python train.py --image_size=24 --horizontal_flip=false --encoder_pooling="mean" --text_encoder_causal=true --text_encoder_norm="layernorm" --text_encoder_fused_qkv=true --text_encoder_parallel_block=false --init="torch_default" --residual_init="none"
Rows from block 3 of the image encoder of a small contrastive image-text model, named by matrix and row number. Rows with one number belong to one neuron. Each number is 128 + 24 x the weight over its row's rms, rounded and kept within 0 to 255. All counts start at 0. After the name is the row's rms in percent of the matrix's.
After each neuron's rows are labels from the 100 images, of 14848, where the neuron reaches its highest value: "place" is the part of the image that holds the peak. Only what is clearly more common there than usual is listed. The data: rendered scenes of coloured solids on a plain floor.
# fc1: MLP up (encoder.blocks.3.mlp.fc1.weight, 640x160), inputs 0-159
# fc2: MLP down (encoder.blocks.3.mlp.fc2.weight, 160x640, transposed), outputs 0-159

fc1.351 099 [124 128 105  86 128 102 128 113 108  95 128 133 128 199  95  84 128 138 124 108  63 154 128 136 128 128 114 163 120 136 144  65 128 135 135  99 128 128 128  91 149  94 128 105 128 128 112 174  99 128 165 128 128 145 128 128  69 137 130 128 149 128 132 128 128 142 120 144 135 126 114 133 128 130 102 128 130 185  89  93 161 128 151 128 128 101 164  90 143 134 164 128 128 110 165 117  67 118 128  86 134 159 128 128 128 128 128 150  92 145 128 128  94 128 128 128 128  88 128 128 128 128 143 128 128  47 117 106 119 137 171 150 128 128 128 163 101 182 102 145 128 128 128 128  82 145 128 126 128 165 128  81 123 202 128 128 140 115 128 128]
fc2.351 091 [128 128 128 213 128 128 106 102 112 128 121  62 128 137 192 141 132 154 119 154 144 139 128 158 148 129 143 143 114 171 111 130 154 128 128  86 144  98 110 128 131 108 104 103  87 102 100 128 109 123  71  78 128 108 128 128 128 191 111 112 128 133  93 100 133 101 128 152 140 128 124 112 136 128 153 128 128 128 134 127 125 130 128 155 128 125 118 138  88 153 128 152 102 160 133 111 128 114 128 185 128 143 128 143 173 132 128   0 142 156 128 128 144 170 128 137 128 128 128 130 123 128 148 128 155 128 128 133 133 128 139 145 128 143  96 128 128 128 128 139 115 155 137  90  89 128  95 159 108 121 157 131 136 101 119 128 128 128 132 107]
place: middle right

fc1.137 094 [128 128 114 106 146 121 132  57 146 128  92 127 104  98  92  68 128 128 128 147 128 150 128 111 175 128 128 110 182 147 128 170  81  50 128 128 168 153 128 128 128 128 156 149 128 154 190 123 128 176 113 128 147  86 128 106 157 128 137 129 128 128 128 149 146 128  97 128 128 141 104 128  62 128 128 128 110 128 164  90 156  97 128 128 143 133 128  80 124 128 168  93 155 173 128 116 103 128  80 128 151 128 119 100 128 128 128 128 128  84 158 128 128 140 143 148 120 179  71 128 128 128 128 148 128 128 128 116 128 128 128 128 127 128 183 165 128 138  99 133 150 128 128 122  97 110 152 128 135 128 105  85 128 151 152 108 128 128 128 153]
fc2.137 085 [128 128 121  93 128 187 128 128 134 128 128 116 128 112 128 128 128 151 128 128 147  75 118 128 153 143  92 136 128 133 128  89 128 116  71 128 114 151  49 160 128 144 100 129  88 128 128 128  83 128 150 128 128 113 128 128 153 128 171 118 128 128  77 132 128 131 128 167 123 128 114 128 128 128 172  74  85 125 122 139 128 128 128 222  81 128 121 154  94 128 119 147  92 110 128 128 128 128 114 128 128 128 128 148 125 165 134 121 105  96 120 127 112  82 133 143  43 128  98 128 128 128 128  99 128 155 114 128 160 128 128 121 128 128 156 128 130 109 142 128 128 168 151 137 173  72 128 180 128 160 147 149 111 153 133 134 128 153 120  87]
place: bottom left

fc1.341 117 [128 128 108 103 140 128 128 128 128 128 101 128 178 128 103 120 128 144 125 125 163 128 128 128 128 128 141 124 128 132 137 164 115 114 128 152 152  62 123 114 130  91 151  74  98 128 160 153 193 150 128 148 136 128 142  93 120 157 118 128  92 128 128 148 102  65 149 104 128 139 128  80 128 128 151 181  94 140 109 124 180 128 128 115 128 107 147 128 119 142  96 128 128 145  91 148 152 117 128  77 176  70  79 128 128 122 153 130 142 128 127 128 167 128 132 128 119  88 128 164 117 128 121 151 144 127 111 138 130 100 167 144 102 136 161 128  97 110 128 127 128 128 137 188 110 116  88 128 128 128 164 128 174  58  95 148 154 128 105 102]
fc2.341 124 [ 89 123 119 145 109  85 116 183 128  85 119 106 128 128 130 174 186 154 128  75 120 105 105 149 143 128 115 139 135 152 128 128 128 164 120 133 107 120 103 128 130 128 128 128 134 113  85 120  99  87  81 105  93 157 128 128  97 143 128 150 120 128 136 125 137 128  60 163 129  95 128 101 168 148 101 131 190 140 128  95 120 152 121 128 160 122 169 115 109 128 112 111 126  80 177  74  90 156 148 131 128 205 109 126 128 153 127 128 136 157 128  95 156 167 117 149 133 128 131 128 142 128 118 142 145 102 128 136 163 124 152 152 128 127 154 128 128 118 159 157 128 128  99 130 153 154 133 128 121 128 116 128 128 136  99 128 142 128 135  59]
place: top centre; middle right

fc1.601 059 [ 90 149 128 128 154 128 128 160 128 128 128  67 127 128 128 128 128 128 128 128 128  93 128 128 116 128 145 128 115 158 168 102 128 128 128 128 128 126 128 148 122 128  95 128 128 117 103 173  69 106 128 120 119 128 116 128 128 128 109 127 128 128 128 128 128 109 160 176 155 138  82 128 128 119  84  96  81 140 104 128 123 135 122 217 128 128 133 128 128 128 133 128  95 128  76 145 128 128 168 128 156 151 128 128 128 128 128 128 109 144 160 127 128 211 118 180 128 175 128 128 128 128 128 113 134 107 128 144 151 105 128 190  91 128 174  86 127 128 142 113 128 157 128 112 128 113 128 128 150 113 198 128 194 128 113 128 128  47 128 128]
fc2.601 060 [141 125  98 124 138 119 128 128  66 125 128 164 146 143 160 128 128 151 128 161 177 153  61 128 128 124  81 128 128 117  99  79 148 128 128 106 101 128 170 128 106 127 120 157 128 133  84 121 132 128 147 128 128 128 123 149  75 128 128 128 128 128 121  89 172 128 128  96 110 128 126 133 128 168 161 128 128 128 128 128 110  91 128  78 128  78 104 143  85 128 128 128 144 131 160 128  76 139 121 159 106 112 146 157 128 134 120 128 128 127  51 122 145 100 165  80 162 128 128  93 128 105 177 139  90 160 128 134 128 138 128 128 124 163 128 155 122 128 128 128 128 128 159 128  81 144 128 128 131 153 112 180 128 128 128 128 128 203 156 153]
place: middle left

fc1.401 101 [128 128  82  79 155 107 128 158  92 155 128  65 128 164 154 130 128 128 128 128 147 184 128 170 128 123 168 145 133 128 120 103 128 143 110 128 118 128 127 128 169 128 128 128 164 179 131 128 137 128 128 128 128 138 128 128 128 128 128 114 149 128 128 139 128 128 155 122  95 213 128 135 128  97 128 128 128 128  47 131 125 175 174 128 128 122  65  92 128 128 128 131 128 124  66 128 128 128 128  89  82 128 128 128 148 128 159 137 128 128 100 114 173 128 111 128  91 128  91 138 145 131  99 175 128 128 148 128 128  99 194 128 115 171 128 128 128 128 128 128 188 128 128 175 128 136 128 142 128 128 128  86 128 128 128 128 167 124 153 128]
fc2.401 101 [115 112 128 167 128  80 128 100 142 128 156 161 110 128 104 128 210  76 128 128 167 128 128 128 113 128 128 128 135 218 128 128  88  81 142 122 121 128 142  98 128 148 128 128 150  93 132 164 128 135 166 128 128 102 128 128 128 128 176 149 120 128 128 161 128 128 128 109 153 131 130 118 128 128  72 167 133  78 128 128  90 105  99 183 128 128 185 140 148 128 128 128 128 128 202 141 148 128 147 128 127 108 128 103 152 128 128 128 118 128 128 128 102 108 146 107 187 130 127 121 128 128 128 128  85 134 106 128 128 131 128 120 128  78 128 128 128 128  97 128 128 132 190 128 128 128 126 149  99 128  78 128 128 178  97 128 128 128  94 152]
place: middle right

fc1.160 109 [128 137 110 109 146 139 128  92 128 138 128  80 128  91 128 128 128 128 128 154 128 128 175  84 160 112 113 158 151 118 106 115 139 108 176 128 169 116  79 132 128 128 128 168 128 128 154 105 128 181 171 148 163  67 110 128 142 128 154 128 136 119 128 128 128 109 128 166 133 117 128 120  73  92 141 128  90 128 147 116 128 128 115 151 124 178 128  90 127 128 167 127 128 128 117 100 128 128 128  91 128 128 128 128 167 128 129 128 161  73 152 103 128 148 192 128  97 170 108  75 128 137 128 128 128 156 104 128  94 128 128 128 128 128 132 128 128 128 114 112 150 157 128 128 128  85 128 156 166 161 128  79 128 128 128  92 147 172 115 207]
fc2.160 086 [ 97 128 122 128 128 143 128 128 118 116 128 128  40  96 137 129 127 128 136 150 128 107  98 128 148 153 106 161 131 203 130 126 128 122  87 128 152 111  78 139 128 150 136 151 128 128 139 128 102 127 128 147 161 128 130 101 170 131 128 128 128 133  97 128 128 128  94 175 151 128 128  89 129 149 163 128 128 128 134 191 107 135 117 197  88 160 145 128 123 120 141 128 128 128  89  96 128 128 128 148 128 113 128 128 142 159 135 128 136 137 128 128  67 128 127 143  23 171 129 118 128 128 104 128 128 161 113 128 183  91 128  94 128 158 156 128 128 128 144 143 128 135 165  80 143 128 128 128 170  93 128 132 128 128 100 112 128 161 128 128]
place: bottom left

fc1.268 108 [128 128 103  98 100 183 128 128  90 149 128 128 190 128 143  79 128 150 148 156 133  96 128 128 128 128 128 128 128 128 122  93 144 132 119 128 128  73 156 128 107 128 128 119 128 128 111 167 128 128 149 128 123 128 120  78 136  82 145 128 146 128 145 155 128  84 128 167 104 155 128 156 125  98 143 128 128 168 128 128 128 128 128 102 165 128 142 128 128  86 193 198 113 106  91 133 128 128 128  67 187 124 120 128 128 128 128 128 128 159 164 128 140 164  95 150 128 122 128 134 138 128 128 128 140 128 128 128 128 102 149  89 113 114 128 128 128 119 128 128 128 128 128 216 101  99  67 150 128 128 100 161 128 159 128  95 159  69 127 128]
fc2.268 108 [128 173 128 110 128 147 128 128 128 128 147 139 163 157 128 206 128 100 128 128 128 128 128  98 102  90 126 128 128 165 128 149 128 113 118 128 128 154 128 128 128 128 150 128  92 128  67 128 128  94 128 128 128 128 129 103 215 128 147 128 115 141 128 128 114 128 128 128 105 128 128 128 155 128 117 167 128  52 128 128 128 112 134 138 130 128 138 128 182 137 105  97 111 128 153 128  68 116 137 116 130 128 100  84 128 128  85  40 128 128 128 150 128 157 128 128 131 128 128 117 124 128 196 128 128  86 158 128 128 128 164 164 128 128 127  88 128  98 128 128 128 130 128 128 128 128 221 128  85 128 128 117 172 154 128 128 128 128 103 128]
place: centre

fc1.162 120 [106 128  67 128 128 115 154 128 107 128 128 128 128 157  71 107 157 128 114 141  47 156 137 128 159 117 150 128  98 128 128  88 134 147 128 128 128  62 128  72 111  89 128 139 128 128 140 151 148 114 173 144 100 141 128  92 128 128 128 128 133 114 108 128 147 108 128 118 128 107 154 109 128 128  86 128 128 169 128 110 128 159 147 144 128 111 160  93 128 128 163 158  89 128 158 128 109 167 128 101 128 124 128 116 128 128 128 128 128 154 142 128 128 154 169 126 128  95 128 175 128 122 128  98  76  76 122 119 125 120 181 128 179 136 128 143 128 180  89 147 107 111 128 128 128 109 153 128  97 143 148  92  97 189 183 128 140 128 128 128]
fc2.162 126 [128 173 133 128 169 128 107 101 106 103 128  90 154 128 185  97 108 109 136 140 150 148 120 128 142 128 128 119 141 175 101 143 136 128 156 128  97 138 102 160 128 128 114 107 128 128 127  97  76 148  78  92 121 103 157 128 137 178 128 152 147 132  95 125 106 133 161 128 128 170 130 128 128  84 128 128 128 166 128 149 133 158 159 128 158 126 113 115 104 128 142 164 107 192 128  88 128 151  78 128 129 128 128 136 172  91 142  44 110 115 128 101 128 148  89 105 128 128 155 128 128 128  75 128 156 133 128 128 130 134 148 115  70 125  99 173 127 116 144 134 106 154 133 135 129 139 119 121 128 167 128  81 151  98 128 128 128  93 134 108]
place: middle right; centre

fc1.80 110 [161  80 128 128 128 128 128  75 128 165 157 164 128 128  65 128 179 172  94 138 128 198 128 128 156  87 131 128  86 128  98 153 128 128 128 106 128 198 182 128 128 123  96 128 128 166 128 128 128 149 125 128 121 128 119 158 128 128 128 149 118 110 146 138 128 128 168 128 103 128 140 164 128 122  43 128 128 104 128 128 165 128 128 128 128 128 128 154 138  83 128 102 128 128 128 128 128  90 146 128  81 146 128  89 128 134 141 128 181 128 128 144 128 128 128 128 128 161 100 128 128 165 145 116 125 143 163 128  98  97 124 128 126 128  86 128 166 128  90 128 132 131 128 195  80 128  72 114 128 147 128 143 150 128 128 128 114 128 128 121]
fc2.80 111 [ 85 190 128 137 128 128 128  99 128  93 128  35 128 128 180 128 125 134 142 128 150  67 128 128 128 128 136  98 166 156 128 128  76  99 128 128 148 128 128 143 128 127 128 166 128 128 139 128 101 147 128  26 128 128 128 109 118 155 128 103 128 126 147 128 128 128  92 170 128 195 128 130 128 128 158 176 119 175 128 128 126 128 128 137 131 143 128  66 128  98 155 166 128 128 128 121 156 132  65 128 138  58 128 126 127 128 134 116 143 128 128 128 128 186 128 128 128 146 142 128 128 128 128 185 128 128 126 128 115 128 128 128 156 138 150 192 128 114 136 128 128 128 128 134 137 128 128 128 128 163 122 146 112 128 128 128 128 136 149 128]
place: middle right

fc1.230 094 [133  94 129 128 128 128 128 131 128 128  61 128 128 128 128 128 128 128 175 128 107 114 128 128 128 138 128 128 119 128 128 134 128 128 128 143 128  64 106  84 201 164 128 149  92 128 169 115 128 128 128 128 120 128 128 128  66 128 143 128 127 101 129 128 128 128 128 128 128 128 184 128 128 128 101  93 109 128 128  92 128 128 144  66 128 174 128 128 128 127 128 128 140 128  77 128 100 128 128 128 128 128 100 128 128 128 128 201 167  90 104  70 128 139 165 116 114 134 111 128 107  95  73 128 128 154  96 128  93 128 128 128 128 128 128 169 116  95 134 137 128 128 128 128 128 128  46 129 109 120  51 128 128 126 128  93 195 128 104 128]
fc2.230 076 [ 88 128 128 128 128 128 128 128 128 128 156 128 128  24 165 128 128 128 124 165 128 128 128 128 143 128  95 150 128 173 128 126 128 113 113 128 125 128  98 128 128  86 160 128 128 128 128 128  87 192 128 116 128 128 205 128 114 128 128 208 128 103 128 112 133 128 110 128 198 128 128 128 128  89 128 181 128 128 128 141 128 128 128 157  78 135 128 128 211 128 128 128 129  96 128 128 128 128 128 128 218 128 138 128 156 128 171 102 128 105 120 123  88  69 130 128  88 128 128 128 128 169 128 128 118 128 112 128 128 128 128 128 128 135 107  96 166 128 165 138 143 128 128 136 128 158 128 128 154 128 128 128 128 110 128 128 128 128 128 108]
place: bottom left

fc1.84 062 [128 118 138 128 128  77 100 162 136 187  92 128 128 128 145 142  93 128 128 128 170  65 115 128  80 128 149 128 126 128 128 128 128  89 100 190 128 156 128 110 104 156 128 128 111 101 131  87 132 128 128 145 149 154 141 128 136  75 128 167 128 128 128 101 128 168 128 128 113 128 112 128  75 156 128 128 152  65 128 151 128 123 121 128 128 128 128  83 128 128  94  90 176 128  96 155  74 128 113 166 128 139 103 120 128 193 110 125 128 139 128 128 120 128  95 108 138 128 128 128 128 146 165 128  92 152 162 137 173  81 112 128 128 126 128 128 142  69 110 128 157  89 128 104 102 144 106 128 166 128 128 130 128 121  89 128 143 172 113 124]
fc2.84 060 [142  89 140 149 106 174 128 150 174 128 128 133 112 128 128 128 139 122 128  87  94  88 128 171 107 128 173 128 128  95 142 169 128 149 128 124  78  86 188 192  96 128 115 118 128  84 150 100 178 128 128 128 109 145 103 152 170 128 103 134 132 128 166 128 155 106 162 113 128 141 128 135 128 128 128 128 133 140 133 128 113 139  79 107 128 184  61 156 126 122 117 145 126 171  96 128 150 128 128 128 128 128 158 109 122 128 128  92 128 128  76 143 150 120 125 128 158 138 128 128 138 128 128 174 151 128 128 128 128 144  46 109  92 128 132 128 128 132 128 114 119 128 163 120 150 138 128 167 111 107 128 128 159 128 128 128  85  73 141 130]
place: top centre

fc1.114 098 [103 128 128 128 120 157 134 108 165 100 128 159 128 101 158 128 116 106 128 118 105 128 129 128 128 107 128 128 108  88 128 103 128 128 141 122  89 128 144 128 128 171 105 128 166 156 128 128  34 128 128 128 121 128 128 128 122 128 191 119 128 171 128 128 128 202 121 159 128 128 134 156 128 128 165  66 128 140 138 139 121 128 128 128 122 128 120 107 168 128 128 128 128 101 128  85 121  87 161 161  88 128 178 160 128 141 102 113 130 128 156 128 131 138 102 119 128 128 128  77 128 128 128 149 107  79 128  88 128 143 140 113 179 128  51 185 124 114 128 139 128 100 128 128 121 134 132 128 128 159 128 128 103 153 128 106 128 168 115 195]
fc2.114 104 [ 82  78 128 128 128  75 128 131 137 111  86 128 128 137 128 116 166 163 120  75 128 101  93 161 128 128 165 128 128 128 117 177 150 173 152 128 128  95 128 128 136 128 128 134 128 128 150 100 164  89 107  61 101 168 128 133 106 175  89 166 140 128 128 128 163 134 128 153 120 111 161 107 174 168 128 132 158 110 136 128 128 128  72 136 128 130 128 149 128 183  78 128 128  83 110 114 107 128 115 108 160 194  95 111 128 169 153 185 130 134 141 123 128 135 128 139 137 128 128 140 128 112 123 128 166 128 128  87 128 128 128 153 128 128 128  92 118 139 171 128 128 131  93 126 128 152 128 147 128 128 119 128 128 157 128 128 128 162 169 104]
place: top centre

fc1.98 092 [128 128  62 118 128 100 146 128 128 144 111 128 152 128 128  49 128 128 128 128 140 128  96 128 128 128 140 128 168 128 128 128 128 103 128 153 128 118  68 115 128 171 128 128 119 157 129 128 139 128 128 148 173  90 128 128 109 128 128 149 121 128 146 128 102  57 128 128 128 188 131  93 128 128 128 128 111 138 128 128  72 128 128 128 128 145 128 147 103  91 128 153 128 189 128 128 128 128 128 115 148 128 128 120 183 125  99 142 154 128 128 128 186 128 158 128  84 128 178 128 104 128 128 189 153 128 160 128  94 128 132 128 104 164 193 178  56 128 120 134 128 128 142 117 128 128 105 128 135 178 128 128 128 128 128  71 128 115 128 145]
fc2.98 104 [128 128 186 112 128 100 128 132 104 143 128 128 119  83 128 105 104 128 134 152 128 132 118 132 194 128  99 137 128 200 122 106 128  96 128 128 131 128 105 128 116 103 189 128 128 128 128 119 128 128 174 128 142 118 139  78 128 163 187 128 128 128 128 128 147 128 122 106 134 137  93 152 128 128 147 121 152  94 128 129 128 141 128 173 128 128 128  81 113 128 128 140 130  73 128 128 128 128 128 144 128 109  58 186 128 186 128 128 128 128 110 117  29 128  69 128 128 128 120 128  82 128 172 128 151 128 111 128 128 128 128 118 128 128 140 128 128  92 159 128 128 128 128 128 128 128 175 128 178 117 128 128 128 186 153 128 150 128 139  99]
place: top centre

fc1.178 086 [128 182 109 128 128 123 160 106 128 128  96 128 181 128 128  88 128 128 128 154 128 128 143 115 128 139 104 128 128 128 128 128 112 128 128 151 128  86 128 128 128 128 128 130 128 128 128 116 128 128 128 128 136  87 128 103 128 128 128  78 128 128 128 169 114  90 128 128 128 191 127 124 128 128 128 128 131 110 138 100  81 128 128  93 128  97 128 128 128 114 178 128 111 128 128 128 128 128  82 125 128 128  66 128 207 128 193 128 128 128 164 131 188 121 177 180 128  80 128 128 117 110 145 128 162 128 139 128  49 174  97 128 128 128  67 145 128 128 128 113 128 128 128 128 128 128 123 140 128 126 152  82 128 203 128 171 128  96 128 157]
fc2.178 078 [128 128 128 105 128 128 128 146 141 101 128 150 128 120 122 131 128 128 133  99 110 128 128  64 128 128 128 128 128 128 128 128  74 128 109 141 134 128  99 128 128  99 135 146 128 128 179 112 128 128 128 128 143 128 128 128 131 128 128 236 128 136 128 128 128 149  75 128 128 128 128 128 128 128  90 128 128 128 201 128 146 158 128 149 128 162 176 146 128 128 103 128 161 128 128 128 147 128 125 112 128 128 128  72  57 128  93 137 128 128  77 128 128 128  63 128 128 128 128 116  39 113 128 128 128 185 155 128 127 128 128 128 128 128 175 128 123 128 165 128 128 128 128 128 187 128 128  91 136 171 128 128  72 128 128 128 128 159  81  92]
place: bottom left

fc1.36 092 [ 87 128 128 127 128  85 128 128 128 128 128  35 128 128 128  86 158 128 128 128  69 128 128 102 128 128 128 127 128 128 128  92 128 128 162 128 128 128  78 128 136 159 147 128 128 174 121 154 128 127 128 134 128 126 159 128  67  98 146 175 128 156 119 159 128 128 128 108  74 128 128 135 141 128 128 128 130 128 128  66 181 143 128 128 128 128 128 128 128 128 128 162 190 128 128  67 137 128 128 128 128 155 128 127 128 177 138 198  93 128 132  91 164 128 128 179 128 128 128 128 128  97 128 172 154 128 128 128 103  94 148 135 101 128 128 128 128 170 128 167 185 128  88  88 120 134 115 128 131 128 128  85 128 158 150 128 146 128 128 128]
fc2.36 097 [128 112 112 128 161 155  97 128 128 128 124  68 181 145 128 171  93  88 128 128 128 167 111 153 123 128 105 128 128 128 128 128 151 122 130 128 114  77 133 134 136 101 128 128 165 128 128 196 128 128 128 133 128 128 128 122 128 162 128  38 110 154 128 162 128 128 166 166 168 133 128 132 128  65 135 128 128 128 128 127 128 128 128 128 153 128 172  85  82 186 128 128 128 128 128 134 128 160 137 128 128 128 128 128 128  94 144 128 156 146 179 128 128 128 128 102 178 128 128 133 128 128 128  77 113  98 128 175 121 128 128 128  91 128 110 121 131 166  74 148 113 128 128 158 128 137 137 169  81 110 128 128 119 106  65 120 128  79 133 128]
place: top centre

fc1.462 096 [128 166 173 169  94 128 128 114 128 128 101 116 128 128 128 107 128 128 146  88 128 155 128 128 128 128 128 114 128  86 128 128 167 128 128 128 128 161 160 128 128 128 128 128 156 153 128 150 128 128 128 128 128 128 128 102 128 107 161 128 128 128 128 159 128 107 128 128 103 105 128 128 128 107 123 128 128 128 128 128 128 128 128 128 128 128 128 142 128 128 178 128 208 145 128 128 128 128 128 128 101 128 120 185  26 147 128 169 155 128 128  77 115  62 128 140 128 128 128  82 128 128 130 164 188 167 128 138  77 150 128 128 125 128 128 103 128 128 158 133 128 144  52 128  66 128  76 120 128 128  97 128 128 160 168 122 137 128  89 194]
fc2.462 103 [128 109 138  71 147 143 128 128 128  85 128 106  89 128 126 153 110 128 152 128 156 106 120 183 128 147 128 162 128 128 128 106 128 128 128 108 128  96 111 128 128 128 128 150 149 128 128 137  81 128  78 112 128 124 128 144 128 128 116 128 128 128 122 107 107 128 102 128 128 125 121 128 172 114 128  77 158 128 128 128 133 168 117 136 128 132 239  99 128 111 104 128 110  74 145  89 114 125 128 172 128 131 128 114 109 128 128 128 128 128 171 128 128 176 107 128 128 128 128 128 128 132  93 128 128 128 128 189 128 128 133 128 176 139 128 112 128 128  98 150 128 152 128 157 190 128  83 142 128 128 109 128 128  64  88  35 128  91 128 125]
place: centre

fc1.420 112 [ 98 128 128 114 152 183 161  96 176 128 128 139 152 128  45 128 128 128 160 128 117  71 128 123 106 119 162 138 131  68 119 134 128  84 128  99 135 129 128 134 143 128 110 128 128 128  85 128 128 114 128 128 128 115 128 138  93 161 143 128 128 128 128 133 128 144 110 128 128 128  80 128 118 128 119 128 128 128 128 128  84  92 128 171 128 128 128 148 115 128 128 128 150 128  83 140 128 179 128 160 128 160 128  83 128 128  75 144 128 128 182 161 128 113 128 156 128 128 128 128 128 128 113 161 119 128 128 156  92 192  99 148 146 110 152 128 128 128  72 128 128 128 128 121 128  43 116 129 128 182 175 128 199 128 127 108 142 121 128 128]
fc2.420 103 [128 128 128 120 128  94 128 128  72 128 151 141 128 128 207 128 128 128 128 144 128 188 128 128 166 128  94 128 128 149 128 128 128 128 208 118 124 128 128 128 128 128 128  93 128 128 144 128 128 128 169 128 111 128 128 152 128 128 182 142 132 128 103 128 128 153 179 128  64  97 147 112 128  84  90 101 128 188 128 128 196 128 128 139 128 128 104 128 163  73 128 128 100 128 133 114 128 128 128 128 162 128 128 143 128 128  68 128 128 128 128 128  63 128 113 128 123 128 133 124 128 139 128 128 128 128 116 128  90 128 128 128 128 128 128 128 128 164 128 128 128 128 128 128 128 128 128  43 128 212 128 128  81  86 158 128 128 128 149 106]
place: centre

fc1.26 109 [128 131 106 128 153 132 140  93 130 128 128 128 104  89 128 128 114 128 128 173 120 146 160  89 160 128 109 156 128 128 103 128 128  98 172 136 162 109  79 136 139 149 127 171 128 128 146 107 150 128 156 153 179  69 113 128 147 125 155 145 128 119 128 131 128 128 128 174 127 128 114 130  59  94 129 128  90 128 128 128 128 128 117 135 128 164 128  90 124 148 168 129 128 125 106 128 128 123 125  67 128 114 130 128 128 148 128 128 171  65 162 108 117 134 195 128  90 154  96  77 128 125 113 128 119 128 128 128  95 128 128 128 128 148 128 128 112 139 128 117 150 158 148 116  87 108  93 156 161 128 128  76 128 128 128  84 152 170 128 208]
fc2.26 086 [ 94 128 114 137 128 144 128 166 118 122 128  94  49 104 142 128 128 128 128 155 128 110 128 110 140 148 128 164 128 193 127 128 123 128  88 160 155 105  84 128 128 144 138 146 115 116 128 136 100 130 147 128 158  99 128  93 164 128 128 129 128 128  92 128 128 118  92 168 150 128 128  87 128 143 160 128 128 128 128 188 128 142 119 192  90 158 128 120 125 119 142 128 128 112  93  89 126 128  95 149 128 117 128 132 143 151 128  98 139 133 128 128  72 128 128 147  29 172 128 128 125 135 104 128 128 156 107 128 186 128 135  98 128 128 153  96 128 128 128 144 128 140 157  78 140 128 113 128 168  92 122 128  98 128  98 128 151 170 134  85]
place: bottom left

fc1.7 083 [112 128  89 128 128 111 128  85 128 128  91 123 128 128 128 121 128 131 165 181 128 128 128  80 162 144 150 128 160 114 128 149 128 128 182 128 137 128  70 128 194 128 128 157 145 128 128 128 128 157 119 118 148 128 128 128 128 128 128 128 146 105 159 128 128 110 128 153 128 153 165 128 128 128 128 128 128 128 131 152 128 128 120  85 126 162 128  59 128 110 209 149 128 136  94 105 119 170 128 128 145  93 128 128 187 128 108 154 128  92 128 104 157 128 154 128 128 146 128 105  51 128 128 146 128 128 107 128  67 128 128  85 128 160 198 128 116 128 128 118 136 168 128 128 128  99  83 128 128 128  78 128 126 128 128 128 186 128 128 145]
fc2.7 068 [ 80 128 128 134 128 128 128 151  77 128 144 128 119  58 149 128 121 168 128 128 128 128 108 103 166 128 128 120 130 210 149 138 128  75  98 128 157 101  88 128 128 128 128 128 128 133 128 201  77 128 155 128 128 128 145 128 128 128 178 120 128 128 128 130 128 128 128 128 148 128  77 102  90 138 177 128 128 128 128 170 128 132 128 245 128 128 128 128 128 134 135 128 128  88 128 128 128 128 128 155 128 128 128 128 128 128 145 147 128 128 128 142  63 128 128 128  84 131 128 128 128 128 128 128 128 128 103 128 167 128 128 128 128 128 136  91 157 114 128 173 128 128 128 124 118 128  97 133 181  80 128 128 128 128  70 118 154 134 128  87]
place: bottom left; bottom right

fc1.303 086 [128 128 128  76 114 158 128 128 176 128 113 128 119 119 128 154 128 128 156 124 128 128 128 128 128 128 146 128 163 128 128 128 128 128 159 215 153 128 136 128 182 128 152 132 163 127 128 171  64 128 128 128 128 128 102 128  85 122 153 165 128 128 128 128 128 128 128 128 104 181 171 128 128 104 137  80 131 127 128  66 164 128 163 128 135 128 128 128 197 128 128 128 128 128 128 101 117 128 152 128 128  90 128  72 128 128 131 183 121 128 163 128 191 172 180 111 131 128 128 148 121 187  88 159 104 128 128 128 128  85  99 109 106 128 128 128 128 182 128 128 119 136 128 128 128  91 143 128 125 128 128 116 128 128 128 128 193 128 128 128]
fc2.303 092 [128 128 128 142 133 129 128 151 124 156 151 116 128 128 128 130 100 149 158 152  90 124 171 128 128  65 128 128 123 128 204 128 128  83 113 196 128  90 128 128 128 128 154 134 128 128 128 128 115 185 141 118 165 128 128 128 128 105 128 163 128 128 189 139 128 131 156 146 128 128 128 138 128 128 128 109  81 128 127 128 201  87 128 112 128 128 128  68 128 109 128  77 128 128 101 156 128 128 128 128 105  94 128  97 100 148  68 157  91 128 128 128 148 126 133 128 128 187 100 128 117 144 111 128 100 126 128  71 128 128 156 111 116 128 123 146 145 128 128 174 128 128 128 145  81 128 147 110 151 128 146 128 147  92  93 128 136  85 128 187]
place: top centre; top left